Weights of a small image embedding model: trained on drawings of small networks of dots and links.
Rows from block 12, named by matrix and row number. Rows with one number belong to one neuron. Each number is 128 + 24 x the weight over the matrix's rms, rounded and kept within 0 to 255. All counts start at 0.
# fc1: MLP up (model.blocks.12.mlp.fc1.weight, 768x192), inputs 0-191
# fc2: MLP down (model.blocks.12.mlp.fc2.weight, 192x768, transposed), outputs 0-191
fc1.265 [123 122 127 133 132  87 129 140 150  88 153 138 110 132 126 168 154 156  92 109 127 136 138 154 165 126 156 114 104 136 138 122 141 131 132  69  95 144 148  97 138 158 124 155 138 105 165 126 194 141 140 164 134 126 143 142 129  69  95 105 169 170 167 138  57 135 117 117  88 129  84 131 130 139 133 128 154 129 185 145 106 123 125 181 138 117  85 174 128 140 140 119 176  96 117 139 116 106 134 111 133 127 120 127 117 110 141 130 130 136 145 163 181 133 144 137  82 111 118 118 116 138 149 130 138 138 142 179 143 110 100 131 145  75 144 105 170 124 145 114 147 126 130 128 172 124 133  98 112  87 138 123 132  63 106 150 175 110 136 127 165 110 125 150  89 170  80 122 104  97  95 134 133 148 136 152 114 135 180  74  91 143 152  70 141 140  86 124 166 130 118 136]
fc1.266 [114 126 105  81  78 115  89 107  83 118 137 149  86  79  94  59 112 150 140 129  88  81  76 122  72 133 109 132 159 140 110 126  71 108 111  64 143  95 107  98 121 104  83  92  83  81 102  83 144  79  78 115  84 101  85  80  78 107 141 164  85 113 112  98 176  88 100 161 165  86 130  93 120  84 165 104 105 139 116 143 144  81  96 144 117 105 132 142  99  78 135  93 118 122 116  82 181 137 106 128  85 167 150 165 106 106  95  84  97 115 125  89 171 119 114 106 138 120 102 193 103  98 115  77  90  81 131 105  96 140 188  88 130 199 123 111  99  86 108 170 154 125 123  86 121 112  79 148  90 147  83  92 156 102 141  86 130  98  84 104 144  86 122 129 127  79 111 128 106 120 101 109  83 105 173 104 116  82 137 128 147  88 174 128  91  82 124 103 101 104 135 126]
fc1.267 [136 152 166 125 122 159 127 130 120 133 122 101 132 139 143 135 135 127 139 107 135 142 104 128 104 133 146 147 127 124 119 139 100 139 123 154 150 141 113 134  99 144 103 147 117 135 128 119 134 112 121 170 117 126 132 153 123 164 156 118 139 122  68 138 114 134 134 100 120 143 143 124 128 124 146 139 151  86 108 156 115 119 153 131 163 140 115 141 137 122 121 142 136 132 171 122 116  99 154 124 135 127 148 146 144 141 142 118  97 146 122  82 131 140 161 159 116 147 142  92 145 151 149 123 143 130 126  97 154 121 158 111 125 117 142 141 132 140 115 141 125 141 121 128 130 131 121 127 145  82 138 149 161 148  90 123 141 121 138 131 104 127 145 173 131 151 127 128  97 136 159 100 133  94 159 105 139 123 103 124 120 125 140 123 124 129 130 132 139 119 161 134]
fc1.268 [123 136 152 151 119 112 154 141 138 147 111 135  99 149 147 140 157 137 112 125 145 156 141 129 153 114 148 141  81 103 160 122 146 133 116 169 160 142 179  88 129 127 139 158 158 161 146 148 157 133 150 115 143 136 141 136 143 133 142 137 140 111 127 139  73 151 135 115  86 159 130 132 123 150 167 158 127 137  71 123 170 150 128 101 127 167 131 174 142 153 145 149 137 117 119 146  98 103 158 139 157 126 147 119 127 141 166 140 133 132 152 124  89 139 139 145 119 140 165 133 117 147 115 137 145 142 137 121 140 112 152 143 115 165 149 129 142 144 145 104 110 123 113 148  96 151 143 108 133 104 154 147 133 119 111 146 153 140 153 154 128 123 137 164 123 133 147 140 124 113 152 123 143 107  88 106 140 141 159 150 150 143  79 120 152 152 172 130 151 153 161 134]
fc1.269 [134 117 101 136 155 124 145 143 146 164 159 132  96 135 165 157 139 157  92 129 149 137 146 153 151 155 129 153 131 106 148  96 137 116 144 112 114 138 169 127 101 179 147 119 161 133 114 159 149 147 143 132 148 121 140 135 136 116 133 141 170 158 113 143 171 144 125 121  71 151 142 152 139 134 123 122 128 107  88 143 137 138 164 172 120 144 122 144 143 140 116 128  95 146 148 143 131  88 169  82 144 172 165 106 119 125 122 144 107 139 132 142  97 162 136 124 106 129 138 129 162 137 115 148 152 142 119 150  79 112 161 143 137 139 121 133 150 146 144  95 158 139 157 145 111 138 142 143 152 115 138 137 144 110 132 149 145 121 139 136 142 131 134  99  92 124 102 137 143  94  91 140 143 180  96 168 117 147 155 110 165 140  96 110 141 139 110 119 133 125 158 138]
fc1.270 [133  80 102 132  69 121 136 133 126 108 145 166 104 125 117  96 134  87 111  87 138 133  98 130 161  85 106 100 184 148 164 107 152 111 123 154  79 129 183 136 169 101 134 186 151 113  95 123 128 142 136  91 144 106 133 127 128 119 125 117  94 135 178 131 109 136 121 134 121 134 119 132 144 140 129 113 135 141 155  62 144 143  94 116  98 162 186 109 119 138 135 134 138 103 110 128 151 130 127 149 132 106 123 152 131 135 102 133 162 120 134 152 122 111 118 125 154 127 113 104 112 144 114 153 144 131  90 125 138 149  99 142 119 171 127 114 132 103 134  95 160 102 142 128 125 115 144 109 177 145 140 112 112 139 180 136  84 114 131 131 148 151 111  60 152 129 102  88 137 111 147 150 116 139 148 132 114 143 138 197 145 140 134 143 143 143 134 172 109 152  97 126]
fc1.271 [113 103 150 131  99 121 135 151 139 130 141 111 101 136 112 103 134 165 106 141 147 125 113 134 116 145 123 143 136 110 145 117 164 106 123 132  88 146 169 118 120 161 147 110 138  96 116 140 156 137 141 121 137 115 128 149 136 107 146 108 111 148 128 123 120 128 128 155 142 136 148 145 141 136 148 163 166 109 107 127 116 142 157 170 108 119 130 171 143 134 134 119  80 143 137 136 116 128 156  92 137 131 159  90 132 159 156 140 109 123 139 115 125 143 131 114 113 105 137 147 121 118 106 137 144 147 138 132 164 174 130 148 115 150 105 157 134 136 120 111 134 123 105 131  95 112 132 158 149 154 124 138 118 103 105 146 117 131 127 138 139 122 141 128  84 128 105 149  88 148  93 156 149 159  98 111 136 133 160 113 153 147  88 152 135 142 130 139 115 154 147 135]
fc1.273 [123 149  75 100 100 152  97 124 121 123 138 135 139 101 109 160 111 156  92 109 118 118 109  89 104  98 118 140 167 116 102 117  73 138 111 138 179  89 110 130 104 114 123 105 100 136  72 117 131 120 107 119 114 121 106 112 121 174 114 125 172 103  88 118 164 120 126  98  71 105 135 112 117 116 147 103  99 106 123 109 153 107 122 122 126 131 116  98 117 115 105 109 139 112 109 103 173 144 131 175 120 146 149 164 145 118 103 116 125 150 114 140 126 123  94 122 117 135  94 118 166 117 129 109 108 116 120 122 174  84 179 117 145 112 102 102 106 119 120 149 149 141 148 101 161 134 110  96 105 153 102 106 136 114 138 112 115 135 107  93 123 124 132 104 152  98 133 102 125 120 128 136 117  86 164 143 105 116 113  88 126 107 170 108 110 109  97 132 137 120 111 106]
fc1.274 [144 131 109 161 157 111 152 160 159 103 145 101 109 167 161 137 171  60 133  99 169 176 138 120 160 148 124 186 165 164 126 111 153 145 124 150  97 165  89 170  96 158 150 141 108 135 135 162 131 148 162 141 162 134 144 186 161 151 144 129 181 168 141 135 129 149 163 180 155 153 139 153 166 157 102 114 117  93 107 156 137 166 120 168 145 112 138 137 168 160 115 138 118 134 132 147 137  98  98 147 148 124 122  82 159  87 163 153 134 146 142 137 159 123 140 163 157 153 136 146 114 165 151 150 150 157 128 117 107  88 177 154  95  99 124 138 152 159 149  65 133 146 159 157  86 143 156 134 165  52 150 132 135 131 124 172 151 151 141 120 146 146 163 107 135 161 128 132 102 157 103 131 145 105 147 189 168 147 133 200  98 166  65 136 153 165 128 119 155 127 125 139]
fc1.275 [143 145 125  79 104 110  97  86  87 103  84 188 174  97  92 147 101 143 128 165  94  87  85 126 149 154  62 114 155 120 114 136  95 134 105 109 166  98 143 176 123  92  94 112  96 131 104  92 134  99  92  94  86 103  95 126  76  84 145 115 130 108 131 109 172  74 122 148 176 100 114 110  74  88 103 103 135 130 176 129  87  94  86 150 117  71  85  90 101  81 107 100 156 138 142  91 162 121 106 120  87 172 106 126 109  68  88  90  84 121 109 125 162 109 104 128 108 128 117 170 173 108 113  78  97  82 111 143 132 151 104  92 104 114 117 112  91  99 114 139 125 101 121  87 106 110  89 185 118 143  86 102 113 118  90  91 111 123  82 100 116 135 110 123 133 140 121 101 149 130 120 126 104 133 161 132 120  90  67  75 107  90 179 101  88  87  68 128 143 129  64 116]
fc1.276 [110 131 125 112  96 125 116 113 123  95 113 123  93 119 124  93 111 172 141 155 122 127 107 119  84 144  78 110 177 164 106 114  91 166 114 142 116 117  96 137 147 116 131  89  99 112 130 122 157 117 113 104 130 105 118  97 135 101 137 102  62 101  98 116 165 110 121 147 192 111  88 131 152 120 176 103 120 135 174 171 124 125  96 105  96 116  85  84 118 114 145 109 126 138 145 119 195 134 109 128 118 137 123 141 129 121  78 119  97  96 129 131 163 122 104 135 150 100 106 164 184 122  84 115 119 121 135 133 176 137 125 129 118 162 125 145 113 126 120 136 133 115 173 102  72  98 123 186 111 139 116 131 153 123 123 124 151 127 121 115 153 149 122  64 115  71 140  93 118 135 138 122 126 146 159 128 114 118  84  58 138 123 193 107 121 120  85  81 134 139  75 109]
fc1.278 [125 165 196 124 125 140 111 121 127 130 129  98  81 137 129 161 132 116 142  94 130 127 136 100 129 176 118 187 125 150  58 136  84  98 133  80 193 144 148 121 117  98 127 105 146 119 139 131 122 111 128 126 117 144 134 112 129 153 119 152 146 110 137 138 121 115  95  93 118 128 136 128 123 128 152 164 142  80 137 179 113 129 158 174 161 151  82 127 130 114 138 140 144 139 170 129 128  80  74  60 131 150 147 101 117 109 142 127 108 195 158 126 134 114 152 118 125 106 148 126 144 131  56 134 132 119 117 136 165 175 139 124 120 125 153 151 126 115 155 123 128 125 117 135 117 103 120 175  94  62 125 133 151 154  72 119 127 127 142 116  62 109 141 132 169 162 129  87  79 194 116  73 116  81  91 133 105 124  66 126 131 127 134 136 125 127 164  91 154 156 167 125]
fc1.279 [151 117 151 123 135 133 112 115 124 147 115  96 115 124 134 174 120 125 140 176 120 119 136 133 122 170 120 109 100 120 102 165 121 136 125 149 133  91  96 166 106  79 121 109 116 189 127 123  62 128 130 126 123 132 128 104 129 194 171 123  66 122  84 119 178 124 104 104 175 112 149 127 159 122 131 117 106 127 131 154 159 120 120  80 136 118 150  86 118 125 110 133 115 150 141 122 136 117  98 166 121 163 146 164 147 173 100 119 136 113 118 113  92 115 121 137 118 136 137 173 156 107 118 133 121 126 129  97 151 119 143 118 111 181 126 154 121 130  93 138 106 130 132 118 130 126 120 139 125 165 127 131  83 153 161 126 122 138 117  90 129 131 131 103 182  82 199 147 153 159 103 135 132  74 102  78 128 125  95 157 155 140  98 147 128 122 113 154 125  88  94 133]
fc1.280 [118 130  87 112 158 116 119 146 114 152 105  73 146 116 134 134 116  91 134 153 125 122 158 153 109 130 150 108 162 186 132 148 135 108 142 155 118 106  89 177 118 119 112 138 152 180 137 118 110 108 120 136 118 130 117 101 119 113 142 145 105  79  94 130 164 111 113 173 154 124 163 121 144 117 101 103 120 158 102 202 101 112 135  96 112 134 146 118 121 114 147 123 147 136 104 110 135 125 146 110 121 143 117 150 110 106 130 120 125 102 123 144 102 121  95 105 131 118 158 139 112 137 171 102 115 130 109 159 107 137 156 112  71 135 124 106 117 130 122 163 120 121 111 122 117 136 113 133 154 106 113 112 134 139 114 105  99 123 123 133 129 134 139 133 116 133 151 140 157  59 131 121 106 170 115 130 148 113 168 161 104  99  94 109 118 114 103 131 109 110 127 149]
fc1.281 [117 166  98 116 151 121 125 131 117  92 109 112 143 118 105 149 112 145 153 178 127 126  99 130 153 106 137 123 112 131 121 137 134 148 137 154 126 138 107 136 153 128 133 151 101 127 188 131  90 132 131 183 120 123 133  96 137  54 116  80  84 129 149 127 168 127 116 140 196  96  90 138 140 132 141 105 109 148 192 122  60 121 108  79 112 122  99 127 118 116 135 114 107 143 148 114 113 169 152 125 119 114 102  86 115 103 110 119  98 100 105 171 162 125 120 140 133 107 130  71 169 120 110 120 127 125 124 114 187 184  71 126 117 115  87 128 123 121 115  88 151 136 123 121 143 115 120 192 118 156 118 121  87 188  89 128  86 116 123 123 149 149 134  79 146 137 142 109 138 152 160 163 119 178 140 126 125 117 103  79 104 123 132  79 128 120  73 148  79 123  67 106]
fc1.282 [111  96 122 118  91 103 121 123 116 132  94 166  96 127 131 110 107 140  76 115 120 109 126 134  94 155  84 130 163 106 145  94  79 121 140 116 131 133 147 131 102 123 119  76 122 152  49 121 179 107 113  69 119 113 113 148 126 183 140 113  94 120  85 116 145 110 130 147 122 116 153 116  97 114 151 126 144  87  92 123 106 115  94 145 114  84 155 129 118 106  96  95 177 105 113 115 195 132  90 127 110 145 149 137 114 100 133 121 123 133 120  72 136 129 129 116 145 139 130 208 134 123 128 113 121 117 104 130 166  75 171 120 146 161 124 128 123 112 137 171 127 100 193 109  86 113 117 115 144 119 112 103 179  79 160 111 174 133 125 128 150 128 123 115  92 105  97 119 122 113 110 103 117  76 132 121 141 125 108 119 140 108 170 128 112 118 157  95 163 139 160 153]
fc1.283 [142 101 166 156 169 119 154 156 152 139 164 133 143 148 137 127 121 135 190 114 153 170 154 148 132 117 165 148  89 127 123 155  91 138 120 119  93 126 125 123 102 140 157 136 142 131 132 152 104 169 166 109 156 160 157 139 148 171 162 126 134 156 100 153 149 158 147 144 152 118 159 136 108 155 151 147 165  49 163 187 107 149 162 101 143 119 106 172 145 150  96 157 142 153 189 148 156 130 116 120 144 133 131 124 154 136 177 150 117 116 150 124 145 169 141 166 155 122 148  87 168 159 137 147 168 155 148 148  83 156 171 150 137 128 143 145 150 160 152 128 108 132 135 142 152  97 153 152 152  81 157 132 114 107  88 152 184 158 143 145 116 154 113 157 113 128 164 163 125 131 105 126 142  90 136 116 146 155 101 128  98 157 136 174 156 160 140  99 156 112 146 143]
fc1.284 [115 125 130 140 110 109 147 138 133 127 139 139 118 153 141 144 141 117 129 113 137 142 135 122 101 131  87 107 163 112 130 109 158 153 118 107 135 130 132 156 108 127 149 140 153  82 114 146 119 141 144 100 132 111 132 127 143 119 148 133 189 149 146 134 137 129 150 120 116 110 124 143 129 141  93 147  96 134 151 118 156 131 122 103 112 114 134 152 143 140 138 132 165 141 125 146 146 138 123 148 151 128 119 166 117 121 151 141 114 110 118 112 174 138 142 134 116 138 143 132 103 141  99 150 150 137 145 131  72 136 100 143 162 145 119 135 141 143 144 150 138 112 165 142 163 121 145 136 159 162 144 143 111  92 103 151 100 139 149 153 136 130 130 106 150 128 156 125 140 110 160 110 141 118 174 143 136 143 107 131 100 138  67 138 133 136 124 128 134 135  99 136]
fc2.265 [ 87 104 107 151 127 151 112 118 110 144  76 149 123 128 159 145 111 115  74 170 159 168 104 107 167 144 109 123 137 122 140 130 130 114 117 171 116 146 129 141 149 153 165 146 133 157  65 206 162 156 157 133 128  85 138 130 131 117 140 119 125 131 103 124 131 138 160 132 147 153 153 125 133 128  99 134 149  74 107 131 194 119 146 134 161 119 111 136  91 121 141 118 129 156 128 124 121 134 166  85 114  83 123 121 165 116 122 113 127 140 132 129 140 150 141 122  89 182 111 103  81 142 142 126 111 143 102 152 110 124 129 158 143 128 110 165  52 106 156 130 140 137 140 128 128 159  79 133 129  96  86  98 171 100 126 143 126 107 116 136 120 116 140 107 123 117 101 114  80 110 138 131 100 138 143 115 142 123 134 146 111 171 135 164  98 172 156  98 133 149 142 129]
fc2.266 [141 135 141 134 111 113 139 132 101 127 128 136 124 123 116 104 154 150 147 129 137 128  96 137 141 114  51 141 131 100 125 108 139 144 129 104 123 133  99 106 125 119 130 145 156 149  87 147 131 119 137 120 112 124 126 170 131 122 126 132 198 119 154 120 155  86 141 127 168 143  94 119  92 115 109 138 170 119 107 134 108 132 110 100  75 151 123 110 147 124 110 124 131 110 118 108 145 126 151  52  76 127 136 128 106 156 120 138 140 123 136 104 140 121 133 107 146 157 129 103 146 117 173  95 110 143  97 131 116 159 142 123 131 140 136 110 135 159 138 126 141  64 154 139 132 110  97 156 117 208 114 135 129 129 117  97 139 132 148  95 130 162 132 159 143  82 116 129 135 128 106 110 134 127 130 165 134  99 111 106 122 164 119 142 152 132 113 123 104 132 145 176]
fc2.267 [119 121 106 144 146 116 131  99 167 112 150 158 153 105  88 152 121 137 127 103 133 116  92 142 173 144 153 126 112 139 144 126 145  97 100  92 106 180 133 139 139  89 158  91 104 130  96 130 140 134 109 142 184 156 100 100 146 134 121 134 145  97 159 170 114 136 134 113  80  93 164 107 165 166 152 147 119 160 141  82 105 121 142 165 111 133 114 133 128  84 150 161 115 141 163 136 105 139 175 134 157 112 103 108 115  99 139 140 109 108  93 142 106 121 101 117 106 108 124 168 122 115 144 134 133 108 135 144 153  95 121 166 139 147 100 108 140 134 129 124 122 116 131 110 159 126 120 127 114 140  94 115  86 139 149 113 104 153  81 132 158 111 160 140 116 127 131  99  74  94 162 126 127 114 119 108 124 129 129 156 130 121  91  83 164 117 143  72 158 127  90 132]
fc2.268 [169 145 114 120 118 109 122 142 130 114 136 115 146 121 136 125 155 112 159 107 127 126 129 114 135 110 140 140 135 110 117 155 135 127 131  99 112 114  98 108 127 154 116 134 147 136 124 104 101 130 120 123 137  97 130 118 117 127 126 149 162 114 134 119 146 101 128  94 121 121 122 109 165 127 103 123 137 144 137 121 118 129 128 144 125 115 116 113 131 145 102 134 123 121 109 115 121 137 151 104  95 127 115 116 100 142 156 130 125 114 127 124 104 101 132 160 139 150 114 150 131 146 156 166 144 109 122 134 162 128 148 114 137 118 139 123 150 125 143 146 131 111 153 133 102 137 123 170 127 157 146 157 129 146 140 131  98 130 124 118 123 160 136 149 116 117 135 143 120 113 124 115 123 136 105 145 111 114 122 109 158 137 113 128 158 100 130 157 120 122 135 136]
fc2.269 [130 112  80 162 152 141 111 135 118 115 131 105 124 111 122  90 144 119 132 112  90 132  97  77 121 164 167 142 110 144 157 139 135  85 128 136 136 170 157 144 135 135 108  95 110 110 149 100 158 141 148 118 117 130 114  97 120 115 116  97 123 135 109 143 142 141 125 134 128 105 141 125 139 130 119 102 124 151 159 123 136 131 140 135 141 116 111 132 133 106 110 133 118 141 149 126 144 130 111 159 175 133 111 126  97 107 129 136 127 113 120 129 152 133 128 132 118 126 119 130 115 152 101  92 151 119 117 147 149 137 121 116 155 140 105 140 118 139 128 126 151 146 147 112 139 141 129 125 145 134 108 132 158 186 128 133 121 116 135 127 122 115 121 127 115 128 111 112  92  90 115 139 142 104 128  79 116 145 133 124 121 129 124 122 157 141 161 124 157 145 125 104]
fc2.270 [113 131 108 128 115 130 106  99 138 138 109 123 126 150 117 137 134 125 103 159 167 154 112 137 192 155  87 117 135  93 113 138 145 146 113  80 177 132 129 122 127 153 161 131 131 142  58 188 158 152 134 130 156 179 131 141 130 133 137 108 187 109 136 165 128 131 160 149 159 129 141 140 159 119 120 149 135  83 132 116 133 155 147 145  82 160 103 143 105 138 129 132 153 119 129 112 102 129 188  96 126 106 108 135 131 131 119 148 106 148 125 153 120 160 141 110 150 159 116  85 171 152 172 117  89 130 131 128 101 126 135 158 120 113 111 133 111 134 126 115 119  84 124 145 115 123 134 133  97 151 153  90  80 109 118 124 133 120 104 152 120 127 139 142 124  88 107 117 169 134 137 144 134 138 149 151 134  94 140 135 123 150 173 158 123 139 127  87 112 126 115 166]
fc2.271 [127 103 140 154 150 137 142 153 117 117 121 107 147 111 102  74 139 129 137 136  83 140 107 102 100 114 169 125 108 107 153 143  99 130 125 121 113 153 130 115 135 100 139  86 114 102 150  92 126 127 140 121 160  96 102  93 120 117 152 127 108 140 115 115 122 142 140 125 157 136 135 129 156 134 144  81 123 128 165  84 133 182 150 117 143 122 158 162  96  98 146 147 117 132 152 136 119 143  92 147 163 125 154  86  85 113 160 142 111 124 103 158 124  79 115 122  88 125 146 174  96 120 133 107 145 119 113 153 152 167 120 149 122 150 111 119 146 123 117 139 134 154 139 108 145 180 117 129 150 115 105  93 148 166 142 143 122 141  87 135 141 125 146 106 129 108 126 101 124 152 126 111 129 111 132  86 132 151 148 100 132 129 118 128 154 143 145 115 140 130 147 101]
fc2.273 [127 146 106 158 113 107 117 138 130 130 132 119 128 137 114 168 143 140 153 130  72 111  98 130  75 157 142 131 138 144 121 127 136 122 156  94 115 165 128 160 122 141 116  88 133 109 184  72 105 128 125 112 130 113 135 101 112 163 127 156 113 125 104  99 106 140 158 122  87 115 174 122 149 126 170  86 118 124 158 140 105 114  98 148 132  95 123 150  96  78 127 125 134 117 105 126 143 125  99 166 175 135 100 120  67 124 112 153 120 132 123 117 153 176 130 128 158 123 155 129 125 152 132  94 151 156 164 131 115 105 112 116 151 141 130 139 165 120 118 128 147 150 135 140 119 130 151 114 152 117 149 110 132 166 109 129 118 122 137 139 118 126 118 143 101 133 114  93  87 101 128 138 111 126 144  96 144 132 120 109 133 107 114 116 148 109 113 122 148 115 106  91]
fc2.274 [140 150 184 135 123 134 137 121 132 115 151 147 142 129 138 139 130 109 140 121 116 127 120 140  95 142 137 126  98 113 112 127 148 133 159 137 127 113 110  97 127 124 126 107 128 124 169 109 114 136 101 172 128 120 127 103 130 105 106 120  85 119 123 123 120 131 122 133  98 151 150 135  97 118 121 139 124 151 120 129 141 163 139 118 129 129 153 122 154 139 127 127 133 116 132 117 117 120  88 142 131 137 148 147 163 135 136 129 119 139 124 100 128 150 135 137 188  68 166 121 147 120 113 121 138 123 144 115 142 117 103 127 113 126 134 107 134 119 105 126 151 140 101 143 122 122 150  84 137 105 142 163 107 102 145 139 147 137 126 116 131 107 130 159 140 165 137 148 126 158 129 125 131 104 131 137 112 125 102 149 127  70 100  87 113 109 102 164 139 124 124  94]
fc2.275 [166 110 148 114 133  84 102 158 114 133 137 131 157 105 144 109 158 132 168  86 159 106 132 134 158 134 114 125 105 118 136 112 106 132 120  92 132  98 112  91 140  99 106 118 130 146  97 104  97 157 133 123 126 133 125 134 140 153  96 124 171 129 174 143 163 114 130  99 150 135 104 100 120 125 126 164 168 128 128 122  76 131 100 136  62 138 130  95 145 141  99 151  90 124 108 111 111 141 164 108  80 137 131 121 136 137 170 117 104  95 105 114 126 138 121 135 170 119 108 104 130 142 177 121 115 135 108 138 153 165 130 110 134 144 158 140 142 135 167 124 132  77 139 122 130 103 136 185 124 168 140 133  71 125 143  94  95 115 152  96 112 166 131 147 146 127 135 141 135 143 130  92 124 140 119 188  99  98 104 103 150 118 111 132 172  92 111 146 113  98 154 153]
fc2.276 [121 113 139 101 127 129 125 151 118 113 120 114 131 112 110 100 159 143 173 110 109 124 153 117 105 150 110 125 119 133 123 112 100 132  84 136 144  92 126 127 117 125  87 156 131 134 122 105 126 131 148  97 103 126 127 164  84 127 109 153 182 135 116  91 130 104 135 111 149 136 136 119 118 122 128 106 152 116 107 134 124 124 120 110 115 182 135 126 162 113  94 136 108 143 132 129 140 137 109  71  80 167 137 112  79 145 140 105 148  92 112 131 141 145 115 103 164 168  85 107 126 140 148  93 109 159 114 113 130 145 158  91 136 148 145 157 139 184 157 122 124  80 167 127 126 116  90 175 142 190 105 125 184 157 132  97 141 131 161 103 110 136  96 126 133 106 124 139 164 117 126 109 136 139 117 147 126 126 167 102 131 157 128 163 160 139 137 134 111 121 150 170]
fc2.278 [124 117 139 122 136 103 156  99 140 123 133 130 140 119  95 148 116 152 125 139 167 117 151 145 183 116 107 122 130 137 143 144 128 107 128  73  83  97 125 124 151  93 130 146 118 128  72 143 124 108 124 123 119 153 122 126 136 109 112 111 158 128 136 170 130 149 142 128  92 118 119 119  94 138 164 171 124 134 126 121 126 124 132 145 101 148 124 126 100 136 132 141 130 131 147 139 126 114 190 119 154 122 138 150 119 126 123 130 142 127 117  93 126 135 110 117 125 135 119 158 123 119 142 147 110 113 130 103 144 119 137 131 105  86 150 109 153 111 109  97 102 119 122 120 128 112 177 143  90 144 134 141  49 118 138 129 134 133 128 139 139 151 124 153 130 117 133 163 115 109 128 141 119 152 113 134 128 125 135 168 120 133 121 147 133 109 122 121 126 142 113 147]
fc2.279 [113 125 156 149 127 119 107 155 111 124  83 133 133 152 127 113 111 111  41 124 123 176 106  79 154 168 137 114  92 113 120 116 130  78  78 152 131 170 141 121 127 119 160  62 138 113  96 193 164 130 153 100 150 101 129 109 160 128 150 119 122 109 109 138 144 150  99 123  94 125 167 141 180 109 130 122 102  95 120 120 120 127 127 156 165 100 158 175 177  83 149 121 148 128 133 124 146 156 159 101 123  85 147 119 157 121 107 151 115 131 124 143 145  99 155 142 106 167 115 130  76 120 135 116 114 143 148 132 134 149 163 162 106 126  95 170  93 147 137 139 103 169 158 133 111 174  77 121  97  82 126  94 145  89 131 102 128 131  89 128 111  85 158 121 144 118 129  59 157 150 145 147 133  93 143  81 113 119 132 106 117 166  86 113  87 161 152  62 103 147 120 101]
fc2.280 [ 93 125 107 142 154 118 154 126 162 154 138 118 134 143 106 136  87 140 118 110  98 124 119 134 146 149 169 132 124 174 132  92 153  34  96 133 159 176 169 146 135 129 139  94  89  97 110 124 149 118 133 130 145 156 110 122 123 107 133 117 137 128 127 168 103 153  68 163 113 124 109 134 140 126 143 110 128 144 121 118 140 119 156 117 135  98 144 158 140  97 145 123 127 136 168 112 113 146 127 152 184 140 129 135 110  83  86 139 158 125 130 113 162 159 123  80  86 122  69 129 155  88  77 137 151  98 115 157 101 111 129 145 133 145  86 123 134 128  94  94 133 158 110 148 149 149 163 127 135 148  90 101 128 179 106 178 146 114 102 181 138  49 105 100 168 157 105  99 147 121 147 132 129  79 142  87 145 131 147 156 119 149 130  72 135 137 176  89 121 172  93 111]
fc2.281 [105 106 148 122 129 160 110 139 102 100 114 120 106 106  98 147 174 132 202 131 129 126 169  75 113 121 140 139 150 126 130 112 104 127 121 166 141 102 142 154 120 107  94 154 131 158 116  97 131 123 161 129 105  94 129 134  78 123 127 165 198 156 118  80 137  51 126 104 128 163 126 104  92 150 122  96 153 133 115 133 132 133 126 113 120 140 161 125 123 128 114 129 118 142 124 113 141 140 107  97  84 142 158 131  79 141 119  89 131 111 130 143 117 131 122 143 116 148 133 162  89 146 136 173 118 141 134 157 142 131 133  99  96 177 166 140 111 135 142 132 125  69 177 102 149 102  81 183 162 218 167 132 200 189 125  88 140 156 150 130 102 127 124  73 153 103 126 150 157 157 134 101 128 130 126 169 119 118 123 110 117 133 164 126 163 138 123 167  94 143 173 173]
fc2.282 [140 159 145 129  92 136 132 136 122 122 148 142 101 149 121 128 130 107 175 140 114 113 110 128  79 128 125 120  84 136 104 133 128 146 137 142 154 132  84 111 131 120 131 131 152 149 163 105 119 131 107 132 110 100 140 170 102 141 140 137 164 119 148  76 112  88 176 129 142 120 150 166 128  98 135  72 124 124 126 144 102 137 113 102 101 153 135 156 111 109 127 106 146  96  93 127 125 111  81 124  90 138 140 136  81 154 125 115 107 147 147 134 146 130 141 100 162 136 140  84 133 130 105  95 151 149 137 124  92 117 133 128 128 113 130 124 128 152 137 119 130 105 159 155 125  81 100 133 158 187 113 110 211 162 109 138 140 143 152 105 124 152 131 180 124 123 111 118 117 140 111 156 115 130 122 123 126 135 122 150 137 151  83 118 165 143 116 133 130 126 113 170]
fc2.283 [131 130 143 180 142 144 151 115 176 115 164 149 165 110 131 195  63 133  84 115 155 105  58 122 177 170 170 124  95 125 152 137 134  85 131 140 164 173 150 107 128  76 169  91 101 123  94 163 152 156 102 158 187 155  90 137 171 127  88 114 153 108 169 193 101 137 142 130  90  98 127 119 168 139 154 146 102 199  89  74 130 120 138 149 134 112 168 140 154 106 153 156 123 136 170 125  86 140 132 159 135 105 159 116 138  82 123 120 106 111 100 123 163 109 100 128 123  93 137 114 115  81  60 117 181  57  98 183 148 122 119 176  93 121  58  72 108  65 119 110  96 126 127 120 154 122  92 124 122 128  76 119 154 141 157 183 110 150  57 132 165 103 144 152 133 168 143  90 126 148 167 123 128  50 134  95 155 135 106 177 134 149 102  76 150 143 177  62 130 131  76 145]
fc2.284 [122  95 125 103 169 122 126 141 161 104 135 146 169  88 136 111 124 181 123  96 122 131 144 112 114 130 111 120 129 137 155 131 128  87  97 119 125 123 144 120 128 117 120  96  92 116 133 113 138 124 153 130 153 149  85 123 152 128 124 124 101 137 118 137 121 145  94 128 152 124 162 123 160 138 128 148 140 130 126  87 138 127 156 110 125 109 108 132 142  99 137 171  94 149 166 154 122 145  99 138 140 136  92  99 151  87 148 104 122  86  77 149 123 114  83 121 134 117 138 133 173 116 119 135 107 116 137 141 142 147 123 134 145 121 126 121 135 138 121 131 121 130 115  92 147 120 154  98 125 119 137 104  96  94 162 125 112 129  99 136 145 112 130  91 110 130 157  87 118 106 142 111 134 137 143 137 128 154 144 102 110  93 117 126 103 132 134 137 150 120 102 124]